config.yaml
model: "sound classifier"
dataset: "melodies that start on their tonic, played by one synthesised instrument"
train_examples: 26041
gain_aug_db: 10
noise_aug: 0.002
time_shift_ms: 50
n_mels: 40
hop_length: 160
input: "mfcc"
spec_augment: false
win_length: 512
targets: ["tonic"]
num_classes: 12
arch: "transformer"
norm: "layernorm"
norm_position: "pre"
activation: "squared_relu"
head_dim: 32
fused_qkv: false
bias: "all"
qk_norm: false
layer_scale_init: 0.01
parallel_block: false
moe: "expert_choice"
num_experts: 4
moe_every: 1
expert_mlp_ratio: 1
experts_per_token: 2
shared_expert: false
subsampling: 4
layers: 12
width: 384
positions: "sincos"
pooling: "mean"
mixing: "mixup"
label_smoothing: 0.2
loss: "cross_entropy"
residual_init: "none"
optimizer: "normuon"
muon_scale: "match_rms_adamw"
lr: 0.0039
momentum: 0.95
nesterov: true
orthogonalizer: "polar_express"
adamw_lr_other_params: 0.0013
grad_clip: 5.0
steps: 19500
batch_size: 192
epochs: 143.8
lr_schedule: "cosine"
final_lr_fraction: 0
warmup_steps: 390
weight_decay: 0.05
adamw_weight_decay_other_params: 0.05
Rows from block 7 of a small sound classifier, named by matrix and row number. Rows with one number within an expert belong to one neuron, the router's apart. Each number is 500 + 25 x the weight over its row's rms, rounded and kept within 0 to 999. All counts start at 0. Numbers have three digits each. After the name is the row's rms in percent of the matrix's.
Before each expert's rows are labels from the 100 clips, of 14976, where the router gives the expert most weight on average: "strongest on" is what is common among them. Only what is clearly more common there than usual is listed. The data: melodies that start on their tonic, played by one synthesised instrument. In brackets: how many of the 100, against the usual share in percent.
# router: router (model.blocks.7.mlp.router.weight, 4x384, trained with AdamW), inputs 231-307
# up: expert up (model.blocks.7.mlp.up, 4x384x384), inputs 231-307
# down: expert down (model.blocks.7.mlp.down, 4x384x384, transposed), outputs 231-307

# expert 1
strongest on: tonic: C# (31 vs 8)
router.1 083:526490499506519504518504531548512514522485503535559524552546518531556529508528535515512511524530518537506499530496529488513517496472502534503490511496491509512490498502530506470519515523485543454519509476498503496495471522493479493
up.0 116:495476499519499514499475496461486513472537539488496514472551508551529505488518578490482544474516524525510533432485498551490475483588541503462481491445500509537532472497514472554494491509534506510524524486482472511503518507489475474
down.0 119:504566479488537470526474511503487523496508532529514509505509485529496523437482483459496532470488545497519469433518487529500480498492518503506493530541497530498538507511506473519521506534503509533482501514519529516472490538513475491
up.1 103:512502519466499479529547477494545490509533530531509534480497549516484485509500465505529523549510508487470471515531525486514493501443499468502475481511529515484491474533492543549501484495506503507494524463523525506463508474510458522
down.1 116:508485509485510505519511483545488483478471528515498576487497519489495483420504531522479508476547486524504502506517495459494531543514493489455510502499534491529536516514499502531556483515498513482494507523443453458459529476515519465
up.2 098:496487493533518558492511472548438570535497506499510501533527450533489519486512469480490493488516486512498488533450500496535502505469487526501518486498508510473497489524494495508451484504473507530520532522567533520495536493536565524
down.2 103:519538504534487480509486534499535509530499487477526517481549526537492484479511582519482511491528514536574494474490509495482508495510510532517498479502527463501490487534513471465480486520490489500486523457504454528487555521495545491
up.3 089:511506541490466465475481438447510479511461482496532511455444524497477476521523502517487485535485514456468511520539499503512478454494507541500466552489455470502527504486469511475479522489511452513504535507479445514497469499484532507
down.3 083:519478461486554519476445497479479494509523506523480474528522489513490500512521505516520463504519516499501473484503495511493543546452487473533483483542505542519473479494481506505479446508534473482515505458512519558443460495522510471
up.4 093:524528489488472471502469524502447524487532462510498528493523481523549496478517535513424530487524523462507507465543489497520471494507485489518541455510514497525480516528512429506503480488494492504477500500494483494496515508464484500
down.4 104:496464506484468454421546469518524490499512470479531429523526500487501469486467497566530519460488497504535532493510485488566448487534489465497492503554511513463486487506517501500502507476471543517515491467504519491481503461469533485
up.5 102:506528476470525478466538515464490493475498488445498466508507481503541508479504473504490490489465461503493532520559499500527482504468514489539486517533526532502451484481490514499511462499539489479537455536511531459458466429495507462
down.5 102:476511503534482464463482542580490528529507476507549504492510498494505524518518489514486476531485587514496507441507517497499495489492455536505507518516488500492527512508491451475519501510478474476531497497462468474493487538527466533
up.6 112:479492471496587502539504483497466526491525490483501502466498475499489496516509494506449453480519568492495531507472529495464473512518547512498463507477484484503503516445520502512501486483483483508533523493536464497525478512499527526
down.6 106:484520517497475533523476516460458515483494466476487506562508533543531457501469489555510499476494456508473495498503489510535538487480496498541470513502465513552553496488464505485526481504466478529489484511500491508458503506505491492
up.7 088:460499505449499507482479485497506499475495570501504502507520503518488429517488490509468490474484499492498520514501524552536521462478527527522498535461509518490513446524491500504525509487512512504479493522487494478455519548479519520
down.7 076:524539503503526485450492492491538508525474517486491462467488509496495497473517471515517484522485500462500486508523503513499568510500508537513515522483541489489486439531489458494480490433482478498522507511546512501489509462517532530
up.8 104:495542525520484477512496499507507488506537510508480535500489454487478474502535531522520566479503493528504472465504498545514511479513453536497491490493500488521499488500514535491473492487546457495473479511487550502511504526499488520
down.8 101:507471528453520494478446547526476469503509466505465491525505494482500486514518462497497493515477466476464479507551491513490498492491506507534530491486509497487536510492496521464485523515487463512553452499488484480504482529518566511
up.9 101:502511480466496525464483521478515485503527511511506482502479494520479532490520508548488505469531466457533495516502511487475502492527490506520508549502506503468474488523508521476462479442477481515429481519517498511462501490514507489
down.9 115:481463507488508510508494498528484492497509490496523469560517532512541523432480498520474464512454457502471519570520522491479510513484489472492512497494470552499509491514507510452461476513535497474472507526476475519526531535578513479
up.10 093:492502500523502543496515453430512537463507475515504465553490485508477526476532508496551461477534505483523489508470540516490519517470458468509466521489519497487489478471487573515487547488465512468524511488473490518534453438505485484
down.10 090:484501484472528544502543501498492488518522470505553531510492535470534489485523489516529507498500491514473503474500504516472506481538524475517532511499494484470478439474490527530502493492504559514493507479473518488533480518506514510
up.11 078:498519514515510537489530448493508539494486493480470507499508545494520497535497472502519535507521561515507481478466489513478500504498497511514537498519473489507476527521497511523452519495498513529479483479469512491516525535489510483
down.11 039:490489539463458529506505483528497495480564499493512517481520535510505498487532473516492503520507538503493480525475458540512501479510473536535515538465510507490502512485539467569549507523522499514495480521498480529493499489530520480
up.12 094:463497525477523536494487491465507515492547469494479530469478492480542534514472486463480464474488499506513501476448491513509548514473485478480456531509534492466507488516520499521539466450495502517496502463433498495470527471487500501
down.12 112:537560510515502475514491536541479475481512508449521467478484447515494485471496519548495491490521522495545528565488504492479492526489475509497487502505493537471486494529510463479503501504494511446506503514495459486497496543510502474
up.13 090:506453488477507500518546486503475516536480516509518491529485489495500489491504462469536556504509519475515475494517514510482522510535495534522518521498499413508472476470487506505546512523544488514497470539509464556515507563473511466
down.13 077:478499446445489525507493500478521479490519515506493508513534500463467461527513490513547471523540494493518478504466487518476523517468478527466508472509537513517490473511493454495556435521489516507476520501517492526469529480494478513
up.14 088:467510497492482471478481497545480518536489516498510498529507506540486512503472499471457520515504527484494512496503478511500481457484494543493507460530502479515492516495482528454491501535482496478492514481477492498494549497474478490
down.14 085:542493515506493486498520520481516499487546475497460490494471482492493492483492519513527458514496484508498469497503518500429501517510508500520518527473505487426518525516479437499438508483521502515474497479530463493485508487505521487
up.15 108:484513491530516452516492504460489508491488513494485507512525519551469504508489493498494495521530488480471512510519493523508477505514504504509470530456462524470489512500492483498459505489508509498515482533536491455479521490481512541
down.15 110:530493483484509531466530508533504522481488488501451519518513509455496504597487510500505499488542554482537494453533463512455514532476510503503517509508508531455502518497504509540490544528536487486495538503499500532500473463493498504
up.16 092:491502471481491545530516548511512554525499550534503491460531505492551460513525531476529448500489512461501468519494471473494498499478532456463541480488502467492457504497470509487467508468514491539478472464476454503443460511491479547
down.16 098:485540516523483479470543520483492483482542502508525518533536557480477487490461520501500483479492467470494534518483481456508483511496496508503503511531487502470509537505518496471516525539493483526510465543489514543513471495530516450
up.17 097:549473472512471446513546518478529509489537491473461514541524485545487471511525492513487479486509482525517574527491492546505497485481484514508518509531509499508520507495500508498508518485527512506539471519499538523496501496502446520
down.17 096:568491512539498546506506519506450526494511541452489475529514466464473515522505512482481512521483485526481455520476497480489465538503525510523547459490470455487517484563514482504473493514490500480446502518502497484516478456523456491
up.18 101:490503522489447497472523503498477528466509543505521476468512528496489464526481471534510522512480473523533522470539489504485517471499475497476503486543493525535503464498506473470503526497511496494509470513454500487526492486480483491
down.18 097:478468502451558529495473515501488488442463505484513478527480474525504480521491526495498503502498548501474495485477464519515488470504526538495472533504521492522509506507473498483493468519467482544491496499496507502528507486470457509

# expert 2
strongest on: tonic: G# (32 vs 8.6)
router.2 102:479427502450440486475456479461463476496493480471491497474492525451482499474521492481512537523481518502533499534529520523502512501470522539486496509491513489518483511495523492448479513506515484445499493529516515465519503483512517503
up.0 105:507519476511467515427515500484507501481493482478485499504449525535477458441425519510504506493539526484503491502502495522514485473513514468498498461494485470452522512492516466514506503484516534446452491509491505465496512545471506528
down.0 113:468500490520508488506496502492517472496475464513509560471481511478534504541481489493491501487502494482509523484471504480477527487515501530526469511520486528468493470497492529494524516513505510496491504477439527466503464495526514517
up.1 102:501496523529485543528542534532499474523522505535549523493536558494519548448518489535536513508508523485487506499522502502514512480479474518491511494526475494470515520499522533492484491516474519564534511543524495507492473488523467471
down.1 101:489500488491504471494506520490487511521496481471473475573528517480487445466485460514481485509463482513517506482484506505495515484479487487486489507487491455480497512479490516461483506515496475528512494460512508466532479467446517563
up.2 116:503549493519564487537519489506503513536465491500487521484549500484564515508532544483504527511525473501530525486482473499492493497539509510478517482514510489490493500495542485484451527488518492619515489481479496492495489524488478491
down.2 123:481571493490492535505496481506481557490512507537506508481495504552486501548505482489445483506488493528505520451470503511507481475507525485487542465510509480493536527486489538527480490497469500603472477514515508520506482483490498503
up.3 095:496487485459513506471496479507522444482524505516482539495500476492525513460505510565472501467539550510540500512503510473495553516520509510490458486488464499537476486512512500492477502484496494536492508553490514488445498463496484514
down.3 105:482464527485462522476502511525525499524507491497484526509531474481483524548544517505521497491476524515493512483496491522503508472475480562494465536530501486476522556520522533483521512503511471526467520489463482493487512480527458482
up.4 081:503497498511514500517507535545546534510539522514464493493495513520492468494536483513478507499545499516507488479502515466513506495508518526547491541506518487531473534445453490511450481506484508502490460467491507507478511452477472437
down.4 092:531497558510510448492533479500491520549478482480511496514513507553505509493493519529527513502500492484523538506461530519467558489458512501488483507459539486487497509513476514515518470513487511497507480520534494479496514524474493534
up.5 100:483469508455499537490502521498517529484482526552482497520535475492488488503501537474507501527501500453547501501489493498529467504460497513479488491484499480560497496504521502540477487514487538498493476488482453509508517512464524501
down.5 098:508514501506505515532516464483502489512518527512480459519513493482486527466491526480516515489534532477492499480479541535497506474503527485491510486512493532461550549514525545537447472516542466506474527497473471477487517491516506483
up.6 089:497499488466473455510501533523467479492519489468449516532522483484528521570491493528517468487508519524506540545493488461494463505444460471496483514526519532483446501437465488514490484494482527524515487534520489487500499475516479498
down.6 075:475448492502495506502506487528518515496435453460458511520495517519474528506490554463523479546500479477494527517497488523453527536526476539504502586528532532456453506543532498471454473525515501488455480514508496481505485472491451469
up.7 099:527502494482505512456463505546449438507500477480483519479481509442466540494513547497497432502490527475471514474508515458484506504501509506510509488506526494504521503491462543480536488515501489505516535510533545476505541497476521490
down.7 103:499499508471520494495499498458454496503507490453510497537488507494477484498502519506494508501537512507517461491467500472531469443507518512477514483512521522503463503505506495503542515465516548464477499522543501491506471463507531455
up.8 095:513507479451493537526493527520474446492484520539520523474514523532502523462483492477488521522507486478521530500533488434516470487514506528486522463492539503501496519516547506554498481514494515517523492501490534528521480508522463502
down.8 104:506515461498503458564505524524482490492493521499535543521552531461457438499508488486500492547491508506481523500477476472502494489476481508496476529485506517503485512526498484469468464519516513507511505506510514447474466531477514535
up.9 088:477496525498522483487540525522470498485499529465545525510469515523498507509498522472488466488497493478510529540485531487445488493534463456464478479489513490486519459479533501489533490503484479466447542497479515508527453487483492472
down.9 076:502536498484456500484475478509527467530479481500467517502491471507514472509487525504465483522440509504533473501497515495501485526493534505504474535519505492520485537490499487460442530490504496504526479438532480516459534498458550509
up.10 091:480502496536447538504487446511530542500517503495526490475524514511517487461489497480482525523532467487485472529494524489552478488545495465553496473528465461522469484508489507505467541501537491495495530487502464490487479488483469479
down.10 099:532475499472485503478537506496460529441504493450523529489481499504426518492505508517560494526499471450490468503496449510475506511495494550499485485495520504523491477499500515451468508471498487489480513507505503536471468523482488465
up.11 110:486544494474498489534465484483472482485506564470503552527485508526582522499480491541459488503475525545504509483479478470511474528569477515495525548449515487527507535485475478476512498495538463498493520472499519517529524481441517502
down.11 114:487542481487520494473489501486520506456487505512479505540462511525519459465448487580538480493472501501513545501477493544532480486532511533508492482509543500524481509493516484468503475508513534488506526482490528565512529512549505517
up.12 114:482532514467472526517487498489505468485505516480474499516503478461582451461508535508549529518469517504498530489483490488504498536529524462521470516553525477560524502511509471502501502537525500508527520504453514505519517494514496446
down.12 115:492504505491481475484480487504522470484511473486485459495507515523488466504531475498473538495488496503497481498482510576504482522524504570482488497499515459492520488495539491519489485524496476528545487504479517535490472520548489502
up.13 099:523530489491453489507495546493511487510488485483510489522559493491508503516508512475466468539440493476504529486515517499540494489452524504539489476468500519528507477484495473475504534511524497439477451495473489497466516506490474488
down.13 096:514496475502468476463504513533491524492502549488502496537495504510442497501505471483515518534482476488507475499556473477484519496513497501462491509542499501516515525519509520484498525496494508508517530484539487473463491481461513471
up.14 097:457479490474504487527454431524477518495496472516504486452476499491547497516489509526495535481514472544513499465486467470473487517506492506482534500531512491496536527512507498556478482491503510485501500535473496463491500447485527496
down.14 102:480507508495533462481494445508498523485491490505516557523510489505483524474499454532508494522540503508498450523485514465518531511526519486510484521490469499484514504534522497464521495461479497502507529505460486523502491513539515473
up.15 096:541496456510465513458540525509546515503513514515495475515523564484498486478499487536467567503513468484516507484488504458539533469516491546487468472501437512477497457503478479483522534493494546486501523499508446552481500526512474463
down.15 102:497499475503499499448464548523525463484493511472537504512475502499495456556463519534485506482494509472516479523467474492494472529457524477488538488529519562543514539492517485477523477494462480505485494504463467541509510529512477486
up.16 092:499530484473493499521512498468511494480465517458465478487485521526485497517506524482482449500515478447558530496492520547482500512521508445505493546465450487521514526515501482515476487482504502482515494457505477501516521501500513510
down.16 090:515516513471497567412479461534520519469504508498515488490521485558493518488490506499496496507520503493481531494483527467510506498511497509501501503477493494436483481465572503492466513514431472484515504490523523511474500460456481541
up.17 113:508558498511504499457531529519480514508513493482518499512477498487504499486491504469502416444514544478498536497490483544513526459529458501490514507506540515535498511514533496533529495505484503517490507491493517504506526480497479513
down.17 109:493530496484496448511491466560473465530488490511480510520545468496512448482467510518519526516460497487486491482461531509521550527519462496489489567482498500467502517515486486418507499498526529518492474509508493551499545528530507520
up.18 086:526505501467494473459519537481477531525530506483496489514502509532507457476493501475511525538496508489480541501495491508503548528534528511513459494499475477505528560477483522511517495484501479538490541484467470535514510471491513461
down.18 083:511534528515509528493538485510510486556542493524486484439518508486498527446497475519506520498485495492496483527480496478566488469553508460465497435506430500530470504518514512504458562496511520491523501473469533523502554513514481543

# expert 0
strongest on: the note D (90 vs 39.7); tonic: D (74 vs 8.2)
router.0 109:495549470509513506522477481474500527529492530494528521517504515514541525501506546532502486455515507526504510479447444487507492506590501470515510509485501522500505506494470514553457453473511484581488521466478463485489508506489488478
up.0 091:519477488494482504498485536524562488487522515484488519472543517516534519535524501529518507465490518500473493501503487532501519527469458526512497499527485491503483487497505500494488475495481458523459485489456487514496483455482456539
down.0 102:471489479503484525457439521483503505478525521506520484518496512515505488463475461490498534504496472498553457494492524497505526483537502521508505503511504485523478479513480496481524485491460475489512507492482474488443449545504489532
up.1 107:486474521500481518465530554547492510512501506497510497482535520512502527479531553552460493490527506507506491516485511506476470530471496520466510491511532482442484506491485481489481532459547458480500585504495466513509529487468500532
down.1 115:500505503509512530499485500518494520497457528501470501525527473522493496494532560513501485459481507508471490469524506463505478488517523550534479540511533486473495496486505464499504500452495505519514486508550500492471502513485498521
up.2 088:526516494505477453480533544501508512446525486541536520467455543520544507516506499500490494473491489519473483510492538493534486483518498487494482539518489497521494519520445508488519486496512469493526511506454477524449449540474508518
down.2 072:521503469526521475459537504505514497484541481501520465530502485500491479508498506485500527456535473535518502505467516453517451457499476507506513547487464528507539517531526501473455502509495510507476460478511481495487486499497448462
up.3 097:493505478504484523459471453483508526475485465467522462455517456466441541525552499475489542504507487530476513494467500531518504472528500519508484508497510513505496527505500511497477475481506471505488465493535467487490472493494492418
down.3 113:513484471486524450509440478495508497513501488463497501495510464462539498519577458478470487524518453482525498492494508519478460494523497533530535460527517504501487498548499531474494457554498524477558506502498493460493495477475472516
up.4 100:525470488492525510519509513513473537466513483505488517474528489502517532475474543525520513503483502477523540528502509500488505512550500519515531552510481461498513488455519508481498515512501472490525470525578538519488462502462473507
down.4 095:480498498503477489528481494482457466518489568538503495488460478517495518493510481492478538534463492518482508468442458492531464484447493492488461513510506516470493552481543489500564493494560524524509479550521470478490537539504482500
up.5 087:499496455471495496496512530496442507495518534511505546508493517491489515491492483488532483479510521521508446497460483527492527486490495555451493498500448475494506523507500479486518495516494524497459495497518522488471501477493512504
down.5 089:474488514546503490501518516507494487517483488509491467474562493515542488503494497518460481503480477500529487486495531510512505525472470514476508514468510459507553520485489529505498510509485468505498502479492527531458498513515507479
up.6 089:516496477455487510465531495517544498497516539500496517470473493517501499506516528514484469474488508498485516470492518528484517476504488501484478519466519489508498488491522488467453549468499500511511556495536514474570452491449498481
down.6 082:510480524457508472483439507504510519472503530537508496544500496495505456522510516536486523483493496512490523495508449437522523540475507519478474494490475481518504475486511535504465515460514545509489513511518482503501544493495492521
up.7 100:510480507517503477521500470482510505478534473600507470471505499468499490470495489522503465483499466508535511480532533465541537501506475471492506496512513495499506501494521489489472513491487490515485487486497503508548483455510468513
down.7 092:527490473468487515498519462482482510519532445512483476437490507495492524540471553519490509528542517499494523507474505499509506493493507493560537496534448489482466466548514487504485491499547510495469491449516459507522508482503489496
up.8 098:518497458495530462532520480494496511489499493512532481498496479547551549498481483494497551513498500510478518489472485468488491533502515475451487477541534492482515514497460486463480512488461511505459498533509553503467421491500543506
down.8 099:524511493505494547463514469487537533486490486463499497544499507506449498530459467481495491478522508519525474499487523510523485498462494513487480492541501518485496500491544527504516526525456500497501479531470490488503500517528527492
up.9 099:471478526555484542525521529481515455519506557502479491521511451511499539502545479526485522480508516528470498505507527494527507479446513492490540467523508532521565481509505469497505485527533506502480486552478481505494446461549514494
down.9 096:471490490490530445470490502530510554504499500511515465486470513547525582541461499523494462539479499546512484421515545482486487536494445484556470481491537518500515528537508485495503472472489519507536477494535480526492517504507506532
up.10 104:458526486541483450532510487564532482490502467522487550540487495550478504496446472499524521516467468512478505499482493522478498479501464509483500494458464469484463501521470505456555479519507534530521515504536511495464502492514479508
down.10 105:530484531505472507509509486477520506530486505447512525492501535466503517545492476495454465519541499525521502497482498477535487537539488536529520473542481507481452485491514547519494484501513488494503497504495510569482506490494516458
up.11 103:502492536491511506527488526459529496453509466480501531463549497507428539431496548507554473540493484524516473516483556480482517502502475508501516466478525468511524512447511476501488524505550526514490513495531476511517496512528478479
down.11 103:503504481500485488516507502550522522509488494523487528473504497490503500559455558481533492510499500483502501481507519538516456495495469508475501533478482494531487462491515503456514488468497490502460524495537544496515507486522493445
up.12 098:499503504526480537493481528486503521531494526469532515474482517485514483505487498510455464524537508461501543517497475501483506477473476495539481549459547447480497520532468517482515471505498496492450517518502515551499491509504513512
down.12 102:528509532469512459499481568518466499476504471497505500497483486465492503481499500445474511470509525509501505494484481526476564511501486488450516466540534482438435527543479539514492495511494471478501502483514485484506492528525481493
up.13 109:489483540472496482463510476459534489521476481490534492458484499488494500458513533453553480507474514507497521543495506493500507471474520521517487504495494532533493485478537496490490510450551495521535485463512505510547496468467498483
down.13 109:546483491529484493520548517498512479515494498492479558488510530523492543561504493523483482467562521516536484475513493501508458499488517505466496502489495452513487490455481499560489478490486489518519487484511501500499478514480499512
up.14 105:494474507535538496515495452526493533499519523460483532496533494495472468494540514514464519535489525473523502502532510526476480491492507508466515493469530548527548478508502523442558472538487495488497512501492507504489477484517500503
down.14 110:464474479512479512519548480505533524494513518506491489427487486524486467497511494519519495509525485455508492491514518519481504503534514478497549491515525523499539497512528513495490482488491499521533563527495501482487553488525490492
up.15 102:492509534518485543478538460519540534478501536532463505507557496466484434546517534543519491534484476503502520473524473504527540503477500483482500494510481479496488461492518491484529491529476513494502495485527480443503507469507549485
down.15 113:475517480495506491423471502505530540463489470502466464522514493464508486507517510486510507499486461445515457494516448481544512514485501496515536501486490471545510519486507504461527513518472510494513521489494455544491506521490508458
up.16 103:569476523514484512508474538501503478513506499521491517540538485528487522558510502497496503458468487504509513500490512508502538515452497483527459536547511525459488501492480516530473470497494527497494485492485518488497511553504507529
down.16 106:473509507494515529480522505517487514474543512516515492574499489494494501488496485468482500496521533479556553521476509482489476494516503500490523536478503466469527511517496556477485493490500491498520508515520491496488469495511506523
up.17 106:508496509518512504466475517511516482546505463481493469487491532501504512480491494466487514521534523536475473542482499475447494512471506460509508503516463517500492510472463466514507485488486495501490474514536459488475473536500507494
down.17 103:458486484530477526463508473504554509498479492476508504500519507540523497523502502542468499505516472488541467516494483510503508497512480502511516490532479493500533511545506524502529510486477455550517519505488519498488451521494508548
up.18 089:512495476444512520530524464450471511485464508523468510474511485501530496508503529517507528497475487517524557506469503506548483461507509513527476477537465516533521473510467501521460480485464480485535525522476497480477457528448494507
down.18 075:530517509531522513515494477487477501470499487478476504481504484537486475505492452501558525523486509455492490502470530507516496459546482502503475517501533523554522539494534516514507501465477485515517502558472513479486508462524496525

# expert 3
strongest on: bass guitar-like (46 vs 5); pink noise (25 vs 7.7)
router.3 104:496468522522491503502525518514522485473502448492418447454469471501408433530445445447483471483480431454440446478500507507471494511452462461516505484486528487486518487504497512478528491522483479446496503505496521536491528493521497532
up.0 100:534516468527531495493516479439501513495465485541509546513486522510486516506533491514507449508522507497529491474515444502489445495532474495468470520482509501507484494460521497496536515557520499500511500526448520513514531450501557450
down.0 098:473521512521514467491466525513486471485520532501494564464481521485511477520483491469537549516502498517488477562473512517490517536468512547498522470494471467506473473485521521498433521551525525492482548466531551552548504534512483452
up.1 101:484520479550502526455520546468492473495536515495534521484525514516465500560484450474537533491477472483484513507500540512455500529468477504469538455509542508494495503495525480481510514503484509477483477540481538471529501535495491504
down.1 103:525510477498491477530487480506503423485517528492445474493489530535509497514536516483517494493505540522441516463469495494498509542468448520532510490481457497470491525506527528520505517507486536498443511522520517495527516495536497480
up.2 100:501490472473521482530512509493494480494492461505486493511520544509511533495458468542537520483512512544459494474483479482464508513524512490527538481516489492523471485478489538498505488500501539476466523520465464521505567514505487503
down.2 099:539523509466571476509449506517510499478505504488456490511478519509554493505502448512465509500503512482502515489505505455504525500493516476509532524528496501548499521524537491509465497513489467514472501436528543554539512563499525503
up.3 117:455488457514487505500519513513508510494502508417518528519479452479554493526500520524516514557471471502485474499460491438535489502472518479514503486480515515505522480496524470512505542502505546530520520523489491489487499491530468498
down.3 113:455491463482445470509474507496467531470503538462522512528500477499490500522546540474492495509514519508490469490506511495549494487481502484481438504489550496509441461513473523510478478495519517484534536534438473498529481531519511512
up.4 095:505537462542494482474523494502477496496525489479558490525468483516473495531520476541489510493462496513479470501507510476544502475454478515466446534513499533481525506495476527505525526517507519442523483476507489473501496513494497543
down.4 104:481485502508490483500461462494471513521502470502536534521509496484514463473473489491536504522481516538521503521491465437490468497507445463453493463487477498503537495490498473493504444499463491529507474507504511507510512470512515493
up.5 102:501507462474522511537482507497485531481499493471525507504531477538491496477456474494557524511468506527480546502450463517498491510524476479507518486496552459504494497511490473493492533523530468533498463464506535527494474473514503542
down.5 108:483519541468515507530556495523540507536470507502511490519450506520528508489504521534520481472504517500504501480476500491465488489511482454484468500500514496463542508501501528476441475502523495518478556524481496461498506522474513518
up.6 090:461504488518498487493486514532499535479502534529483470542459506472545475510498514489531494474494480491507437505485514485491483461510518497478499507526512507519470479472500464490506474501521461490510499475515510497508483484512504496
down.6 090:526501504497523489496503543506480533515498505493473491522487527520503481500508501524521537526486478536493486522492508566496521496499491527541494433502494491479461513479498505521492483472505497491489553515448523480484483520489531536
up.7 103:515523488506514468525506493473466493476486514499503489514446524489533553509477513510519552528500442524508516502499460521547498503507494494547496484473510531506464494511525471475482478509466505532532499540547438501508496473496501487
down.7 105:495482499530495514485502475457533527483481520517482457531576490494491489428510479537496494493497530483489498503465518466505522496446462510490482555536530535521508469501494463519492495475498505524491534511454498521510497498511516499
up.8 099:513498519529550493482503493487497496508500502509509518503499508492529511511492516497480531477473488492484495520505492492506526518525489509468482504489570469551513477466554483520483514466501501505501478515515521492521481512507485459
down.8 100:455520500483503471495503526496482497527489492499533515476510486487517522488554526496510485525487476519524470481530542540489497537512537498465507464451504506452485523497492553508512487528458514511497512454484490499496539510494502475
up.9 110:482518518523520499511525474483476488474512497521520486494449482525558484544490537487531442512513512501524534508474445459508504510514520524524436486506523481530551482513506446481498474496511477458532505566526469519501477525516455506
down.9 109:515497446515519503520506476522520446490500500477417567486498547515496462428500479501541500502538477497524469478508494508526510453488519485537486489516531514496481475509490516479497504504489526501508526498516480500504483494539524537
up.10 101:510505476505518533460535477505491468504530503515552470467522517476476509524517486468527486502498485554494525523494508504492478469503545494516498484520503462512525482509532520485538473514540486546457499538478452481529494481502471505
down.10 102:503539512494458505497497506491505489540493484480493524483500506448516502466509481511483476485530528535541527507474473522494477455491483570500500492496486549524472489483475496496473507548488465476540539470494464491525507484478487541
up.11 107:466474542466540509450491484489495480459502528526499518484543551520494501523540497527486528489546503521437516507498490484510520546503496506515481528517484504550459534504503503504516532502457502504522510476502513477494481512491493515
down.11 110:495513516448464480546517485468510501502485502519512483524524481483509511581485540480498512471496496479487478528507517524493498523547452539497524487515469510470515504502519511482487504505492516555501506523522509538496490534538520497
up.12 096:493494492508511597506494489568521460511445486453501500505450518470503516512499528496507545503497494504480460519470484475462490528531496476518487539465495508489473481462489488544497478504530492469501479513478526495533500460513537508
down.12 084:502514503449515505506494457478502495501496533491473539537503547497495506494530517521483501471512477501522495483508496516484484475484479507492507491473464563509510517518500558538488476497517448486531491540497504522496522527495495531
up.13 096:527441508469529479501517539496494492469496473522501506539502498498535517504525482489497511508480511507490514486462509499477514516485530468529482518501461491523551495496530503489489493541482488500515491472529472485534516477477519526
down.13 107:511525494485496512516503487482514493514486501486498484503528480480494551498526477525501511451514512457526477499476472501500511504506509515524521477493480503475502493535501505511486505485462506537553533508433471466524474484501505489
up.14 108:495478514523481493468472513500475461480483514526513488516514472500475497546467472563452514515517479506491492519489506466481528490526494513494509478524492538460494498527507500479515524498526497460472530527492505484522486490523455478
down.14 114:470456496509494532465476507469501452503484519523468504546493449489513506446524510534527501484465481501465463522520482497509517496479513501557499516515510500495487524484477497496497523474492507442514483533484467492502485535524480528
up.15 088:492488504547499538505480480494539538503489499517528475460505509499491493512482520487502535485520500468592527514533538496510523502484534501544499493481473523497507477484470519477502476476524542469491548503515553484509529492450486533
down.15 073:554502536508499501483494518501474466521493506488509491499504492531506507475467526524453464473477549548509516499502530485506491537484507499495475452525476535539506535459521514508515482527562503487476501488447520522566501529492466505
up.16 095:514489547496495550527498545487523493468494497472469544517511531483491488538491496502528478506497543500505496526513516542512480468490501505495508499448447505504431493509529507510495503467462485508496482503483461508529511507495488491
down.16 101:530503486529491534504472492595519523498503505511550480470530502505500472503506495507534474521485503478501490558461469501534503514545435486514523503495506499481512539458510549488523498471453516484472545532470502505487537510532499493
up.17 095:472517498531509516447497503468536523467495530492519523503491489542518536501489482509478497519523500456495456482507507515478497489537518534476506477494558500434554466548524488490525494526520510483536503525544484479527497498460514531
down.17 088:509510540483509499531498473475516521483482524533516541484531505598494494497493466508495477547518535463487511484509507525492450492494468540501487445489509490512517474542530488493495530477527513485500506495510490468469556456521503502
up.18 104:490475518475510493522486492520485546515473484517517478492502495543525481549483517515498536513458509474562454497506483478469521524513532494496510511526487499482515482437528502494461515501500504501472510466471521533486484484492508523
down.18 106:489482491493503503529441445537497512497526487487512490512527474455480519490515521500500516497566540514521499516509505509483490513490514489516419466454557471506496515473486495493501499536521507507495519485471526473449523469517484548